config = dict(
    crop_scale_min=1,
    rotation_deg=5,
    color_jitter=0.2,
    targets=['length', 'first digit', 'last digit', 'ink'],
    num_classes=[4, 10, 10, 12],
    depths=[3, 6, 3],
    optimizer='soap',
    learning_rate=0.0031,
    one_sided=False,
    adamw_lr_other_params=0.00093,
    lr_schedule='wsd',
    adamw_weight_decay_other_params=0,
)
Rows from block 4 of a small image classifier, named by matrix and row number. Rows with one number belong to one channel. Each number is 500 + 50 x the weight over its row's rms, rounded and kept within 0 to 999. All counts start at 0. Numbers have three digits each. After the name is the row's rms in percent of the matrix's.
After each channel's rows are labels from the 100 images, of 14848, where the channel reaches its highest value: "strongest on" is what is common among them. Only what is clearly more common there than usual is listed. The data: numbers of one to four digits printed on busy colour backdrops. In brackets: how many of the 100.
# convs0: first 3x3 conv (model.blocks.4.convs.0.weight, 128x128x3x3, standardized in use, each kernel summed), inputs 0-63
# convs1: second 3x3 conv (model.blocks.4.convs.1.weight, 128x128x3x3, standardized in use, transposed, each kernel summed), outputs 0-63

convs0.23 106:453510356496503502510557491535569507506558530488547448449510498474502483505492605506478417561532526516450481487532382555517477556609472519477481498473462451484516407463460550508444513424517334
convs1.23 099:487516513564439478524535524467601577426502481450505568425502423543524471453481430620469578544537472496444468536471440498570372598549621550544568460497446484516519572537583524536495511540450584
strongest on: length: three (57); yellow ink (40); blue ink (27)

convs0.27 081:464456517499421501532503550514484520467557598478569428569477500473564561505509463448536475529486459482572501414453525404532516580624445458454586484481470530465532449425466546496536477465506535
convs1.27 116:539463488465418480462489447469481479452529416551515520526499596523534535414510652458531456497392483519470477451443497484477559395388482421383479502494502466440519530441485533511489446541542405
strongest on: red ink (30)

convs0.8 090:446525570544399448563480486489451495534514521514543546450487529484596592578494403375548525480477554538568507504502537475506520516527493534530491537569567431520492487533562407544496444536573416
convs1.8 086:484414558436475561576515486482505565511529536561509525483523476476503492537540532494588509503517530477429588485482394482495365506574584458523509531512544602440574557440573603483567506388427547
strongest on: length: two (54); yellow ink (31); first digit: 7 (28); last digit: 3 (28)

convs0.54 094:432459552607464519495485536494494528485593520537541594505481478506460490496468457511452437448488459452489550543436451386551458503500515525591575518474507560512491486506533352443510511526537560
convs1.54 090:555543494356445406466553450523453428429539481489493461490502550590581459455518529425457407489470472472519464468529382442477524514530395564453469541514506486569517466441537572494545476459489515
strongest on: length: two (61); yellow ink (37); last digit: 9 (31)

convs0.88 106:489471550465449419470512591574478525638473533516498513519477443483473496562560511491525477515447537414443568554508512485493537442413468515439592494468572521514456501627466474407518480512529533
convs1.88 107:474468588413510541509547551365509551433489441435445480458505381520586468588499510453467482483540496611481495499486510492555544480577512485480504502493552494517482490501480473501438587569477505
strongest on: the digit 4 (57); length: two (53); last digit: 4 (40); red ink (34)

convs0.112 130:482486418451538468526513496582437598498534578469488523455512432455552444477430517552511437440411536392534506543555481451500453494465410470472522533576500541528503506491497464434524443503483495
convs1.112 139:425401542491595483463543509485371511438512504501502522514481401401463431439474495496478593497544471552468451575466497437477503536482479488482490511502562488508526541443423492438475521524479527
strongest on: length: two (62); yellow ink (51)

convs0.47 092:459436421590519522614457577453498492512607565515545496574457481556423497485514508542481495557480531532460493539484511374480495537467481484555548420547589547533539512575549473424521500531464487
convs1.47 088:552491546544483380381538431488495494526428501480586493537474479492471452485445510480474548549465533545521464510568441403436603451559453567556487585595627413465497417621460470497492467527434505
strongest on: on a plate (86); red ink (30); last digit: 8 (26)

convs0.81 097:518552498511480581431499456456525568538413521533527488621494516492484565428468575430517423505476519535487506594495547506478504570410496507483499471460608495515469443455523487388468460526524506
convs1.81 085:435480585568475471371480571433415491558450482517527452490556487544489501503472415513504578563501480506496516580494443469532480542533487508595458505505576434526509466562441429500442495587443535
strongest on: length: four (83); bold (73); the digit 6 (57); the digit 3 (52)

convs0.31 091:496540753428448481435442448480514503475495427521591453538495488535553536495462501495512385503508474516550509475419524495512480502502459463514500532512479510460476607484482523534494496453499577
convs1.31 121:431493444473476506522421405522496457520519424513504541586572580470482477472439520506552487393480569547514454472419505582481545359385424504441450455447552422422518521504459498508515426524543428
strongest on: red ink (50); first digit: 8 (30); orange ink (25)

convs0.66 103:542573482493484409477561398435500523487417489516487498481562531577481516525554494473490524502532464503519494464598510500487550628505443592511482597455401516494590471401551584542526558496475469
convs1.66 086:518508470458505540450487494382538486476594476463472480576504466533457510532460550507435470603527478456564474470526515514513592461484525466501525513532544485421483515381591547444442522449545484
strongest on: the digit 0 (54); the digit 1 (47)

convs0.105 085:467477559538526504547499419452511493460506519616457487523516508492558499504439466524540544450416523497501545461563552539456489488544377549607609576567560537556456516496523455552480524518477463
convs1.105 095:543481462489477477540520497414578556540504460519559567542477509570484471409579491523474474532495456538412469423533529617485472452434539451526512365478567550540540541483474476566445536507526438
strongest on: on a plate (74); the digit 5 (53); first digit: 5 (27)

convs0.113 108:444497511544529480479552466417486539580455515597497496474527465532421562532467526438504478467418574497571470517494625364501479558468388462493467525493521541393564452500559515473517545580492535
convs1.113 095:459522451429477525445485445621525498599470497497518513491466468476494496609482572565506427496525467485460366492513437588511443531469513393450538467507578573519463508614495499515537487457559458
strongest on: red ink (33); last digit: 9 (28); yellow ink (27)

convs0.89 109:543461538504408551484441591525516444466484613517478490491521554582555543541439420497449532496311423451494520494496470426473510508561577452452565499452541491540496490506508415544490528559512479
convs1.89 092:515570530504425495573499513576564555397501402585522512433546476502527487482543556491517407525516445523513548461493546520548500461503497487492451592519545500413535509455556567573399496587450500
strongest on: bold (74); length: four (61); the digit 7 (53); teal ink (26)

convs0.13 091:490532652431509533537553452517516620496495524587434483476424454515494480559367470514563458449494543537587484499598473395565541571529455468545537426484458518544524564409534527466530526552490468
convs1.13 108:548524382512479444447525515446492494510556534685483444536330464502505461556468498459410467489450528426468558489439576526468483496507509508419502455426418543431582460355481518495442527495529415
strongest on: bold (77); the digit 2 (51); last digit: 2 (36); white ink (30)

convs0.74 106:555528500534448555479443474521491473516464520487394579618569532487572476580473458461552524514445474427441441485492636520436516518540581477547449440441465465473449619427512546426530626527486653
convs1.74 107:455516478545430487441548480535613484582486465475636599442440423552425435519487431514453505560570520592443433500487548530525467543522545504598529446509472519471458544494482491576524576570450470
strongest on: on a plate (74); the digit 8 (52)

convs0.109 114:488527534459514539441507481455484540543482529440677565472539565475540512469490446377528531484486466504464526486546515374535512494487450563402501557464506591488602460436544584484525470555407477
convs1.109 095:564502500490524489424487493451487485500466551525568504465477534484456493545512512526448471510480446518565565453516494465550462503516574553449440573525391550512450510551508518532598495444402509
strongest on: the digit 5 (56); last digit: 5 (35)

convs0.87 086:551496665466513546529522539476480508571523495535490483393491475544479534531410510433489611480504499504572535471555480414539513596480540488478528579520493528539538563547486445551534496510556468
convs1.87 087:421606445504547439563464546430436499572526552483527505574538426517526505497520500544544501504603418539466541493509440466521533432502490492535498475497583450460507522473528502432523541644428548
strongest on: yellow ink (28); red ink (25)

convs0.62 097:471492495532481466475497546475414465427592462489476544527562475513511476483556481542555438484518540511461502516523542529479427459601489572503548464473514543467407408484480397469532442464562597
convs1.62 091:552514479495536465508443455557458475429635484527523491579482551506468548571575558534480451452482488500520440469480548403433508553406429564509511495359501475472515541470459553479506438507607428
strongest on: length: three (51); red ink (27)

convs0.10 108:497480588540526551445557555442513407468520483586521576498506457514495495572513551494542541449393462423501560553455517547454453494422506505486486549511525549491393439420463502584516528539545624
convs1.10 101:520518497484477465598492478443523553403566540450502459358483506591570491559520452431495566462395518429511544500488526592584440535558472438490495461516445475563504480488489457489491542539455442
strongest on: length: four (66); the digit 0 (55)

convs0.114 088:464484442463456523472498411533447499477483516582465523543548546487440463477523495462575531481457527544508537567458556496513611580446486465429590497426528462559452417478452565482566420500543407
convs1.114 098:455445471609488463462440515524424468541562538528416449607532575463494479511500471467522564473498593477529492575465496494448529371482428477551395507469500449501490380535504364432503511564524567
strongest on: length: four (95); bold (78); the digit 9 (53); the digit 6 (48)

convs0.118 096:629434503445504483445506486516484518405456482532534497485541509483500554447445508409505594466488456499494461431543441394509519540557454569457499587472576476543609591486612558490459522560467537
convs1.118 100:359463534492497519438428475517519517549483534445494486482493542495562610508447633547542506522479469512534557511502502513568572474522498524599519555448618447547552507593509436451505538523502498
strongest on: length: three (55); the digit 1 (52); yellow ink (27); last digit: 1 (26)

convs0.35 096:421482479535507457436482493504447623493530501540511526511515508449502522428460474451506467468528594427442464577561446452399537535507486489500534553505476593495539483406600462452561402482438518
convs1.35 081:544469493496529439578521467477432540519436533506455493485514537494522465501573431507583503468512506497539405603555469551510520416518473584569480491484473576525586440509480445439529514531540478
strongest on: yellow ink (31); last digit: 9 (31); first digit: 9 (27)

convs0.12 092:413515553547542434486502576450428506572555541528491447524491475507527499564418524516505499511437541460578493530455557463424564529445535446471529490553520489518501465566501471583535492572553584
convs1.12 083:579517539543495543586441415455538460463464504494621546497518532463531556577524477544473535563527515509493487575542480501486519551494581497445516384496487531504416440497417511397458484338539472
strongest on: on a plate (72); bold (72); black ink (34); white ink (26)

convs0.76 076:459506539464545432494607461442482569433480574502605538485463516478556518543458479489538526544459560514600445520521481442533478416457525551547487516473398518557557493490547503482486416402456560
convs1.76 117:449407523476482493515361473401371486502474435470502444508447578460553649457486597526525492529493513491566500455504501562493514531476484481488537508454506445504514469447502512465484457557563440
strongest on: red ink (28); yellow ink (26); last digit: 5 (26)

convs0.94 078:452494519435477549481486559409481464503502495554454538525554536481399433459535450480591500471564508443459521488488526556424449514536353534566491469422486545573508485559521530531493509504496553
convs1.94 088:489563548510522456545555492551505450485480569511435398471479497456572490493560447445502382536440523454481554456510597529490422557564489489442448494450487612521426489420512530614524541506520535
strongest on: bold (86); length: four (64); white ink (38)

convs0.38 094:529541474555473610511434486539535530550403562445440486573488531551492542548417483508540408441461440395447478551496531518484516542443681491428572522400548505509472524493502521335532537579566563
convs1.38 115:483481524528523522557527586569500572563428498549581509498476515553496469544455428549521444497510478461490618479491516553489417607583602538529543502524440541577474534486473527592495564471481543
strongest on: on a plate (83)

convs0.82 095:586493430506533535559409543464553552553391523504516464510479525500509529532482496575541534433564609563594499549470610486511511529473496554451479546414518465479482564519498455420413503598476461
convs1.82 082:497472583529556518444551498400523479537537530444491399459453555527439480459465521472570472448510519536488425535543569510504404560570386549478554402528481537566455395445444465452541534480441497
strongest on: yellow ink (31); white ink (27)

convs0.93 090:485551513464521533444515502465543575507436489471432504543529535470568584464435556424485459534485456440571457512520548373501509537448437557508478494415451359530579513534481580427509544512474460
convs1.93 102:384513541479496508372477550546506507548487561556405398468514524492462514477464492587464485519479557521517539535511500437538444470473521570600515520485565418559600495479559480457421516544546501
strongest on: the digit 0 (57); yellow ink (29); first digit: 0 (25)

convs0.72 116:547539522448603484440436511539461528445450483494456512493447580471499552505409482495534555540510520424509476508464525417465490594480440479423636654500524522463558421440495511503533448548464487
convs1.72 102:542607533455519558551530538465568490423487536503536475528461422467489426529549536518503587522494493473423469471565476580499463529504523506431487576517429584530468493502465396526462553409574492
strongest on: the digit 4 (58); first digit: 4 (37); yellow ink (29)

convs0.127 105:478480497573537487494443551482411549475454565518521538499535512461538554512515532564449432495522523569550534463514477513460501608493386509597591610472514539466574475497494378482450498428564437
convs1.127 095:473483475441537582514454516499386481492614484596460500524502516471500514486500551504522515429445476474507456479557541578500385446445430582434534578486427472495531455381517543462520437511524491
strongest on: red ink (34); first digit: 8 (31); yellow ink (27)

convs0.91 109:423566545496479515529510621506497581502570522565432481501528504514541470529499521440485500468470607568517526453425493442489593472485468464520540500547482485598476479486516395481548502503616463
convs1.91 105:525439483486525468574469572440481462552521520606591538548524567471349543513481547543540605543580502522541499553604509466475506524596520403487466455486349559420453526461560532452530512567489510
strongest on: the digit 5 (57); yellow ink (26)

convs0.106 093:530505561489506428415521439531504598512400558583475456487532550527500421551510565527457521492500558494556508511532505446473497599511389560479513565523437465557662429451586592473523533519459495
convs1.106 090:539552520508473533469438502510483446456541469594499480491491500525506601516531539574485400492600428534497388467657512488471560439523566531454479602483540524462562506422554515472463496584560463
strongest on: the digit 0 (49); red ink (30)

convs0.53 110:510493586544466478440468522511461501512517504471444491506584482505561468458512480475517508392434533513508526459534659509462474490620421489452439530521450478528455555557478505478479463480516609
convs1.53 104:593509472544480508491585477567506524530560462557545477564483514501435518584418504445419461500605482509561455521468682472493522422410525518406457484444482588476479467481475520493476497407478338
strongest on: on a plate (89); length: four (68); first digit: 4 (26)

convs0.26 099:486523566525522493387517428460526542546490505545480612528563586542422433511500413449500466509526515523560424567451528425495488458574467466505538453493484584452535472565591402482590558589453551
convs1.26 100:516541499416544443551502429494534512516447523524643648518522451436388475459594551460492546515464477443488501529463345485471515506487439553466523534464409515517487579588533488515496483460548458
strongest on: yellow ink (32); first digit: 3 (32); red ink (25)

convs0.80 101:422528433510521524532472414396539488465508493476473505529493452496448462432471491516510408456498518441535479402593562398568497539579509532471500556555548527484566492447575522501450507542431446
convs1.80 083:474444529461493566407555527494584488543483473476485432449465474465499538482493494423451439559550472553498459418474545497522403504550517475466555653583543415392433502438538520503462543423491510
strongest on: yellow ink (48)

convs0.52 111:491478510578518560518498465466511603415367500521486514477503550553543421486343491471559516510497587523446480566573565356431433585510428545542509463480465501515575528480534561550506473532456508
convs1.52 095:581559481521485483480486533502504539516536534581491484493498406490479563445623564579618379484471516479562469531479580493503559473544452505494492506531489547449562519455506545468467559409639445
strongest on: the digit 0 (64); yellow ink (28); first digit: 0 (28); last digit: 0 (28)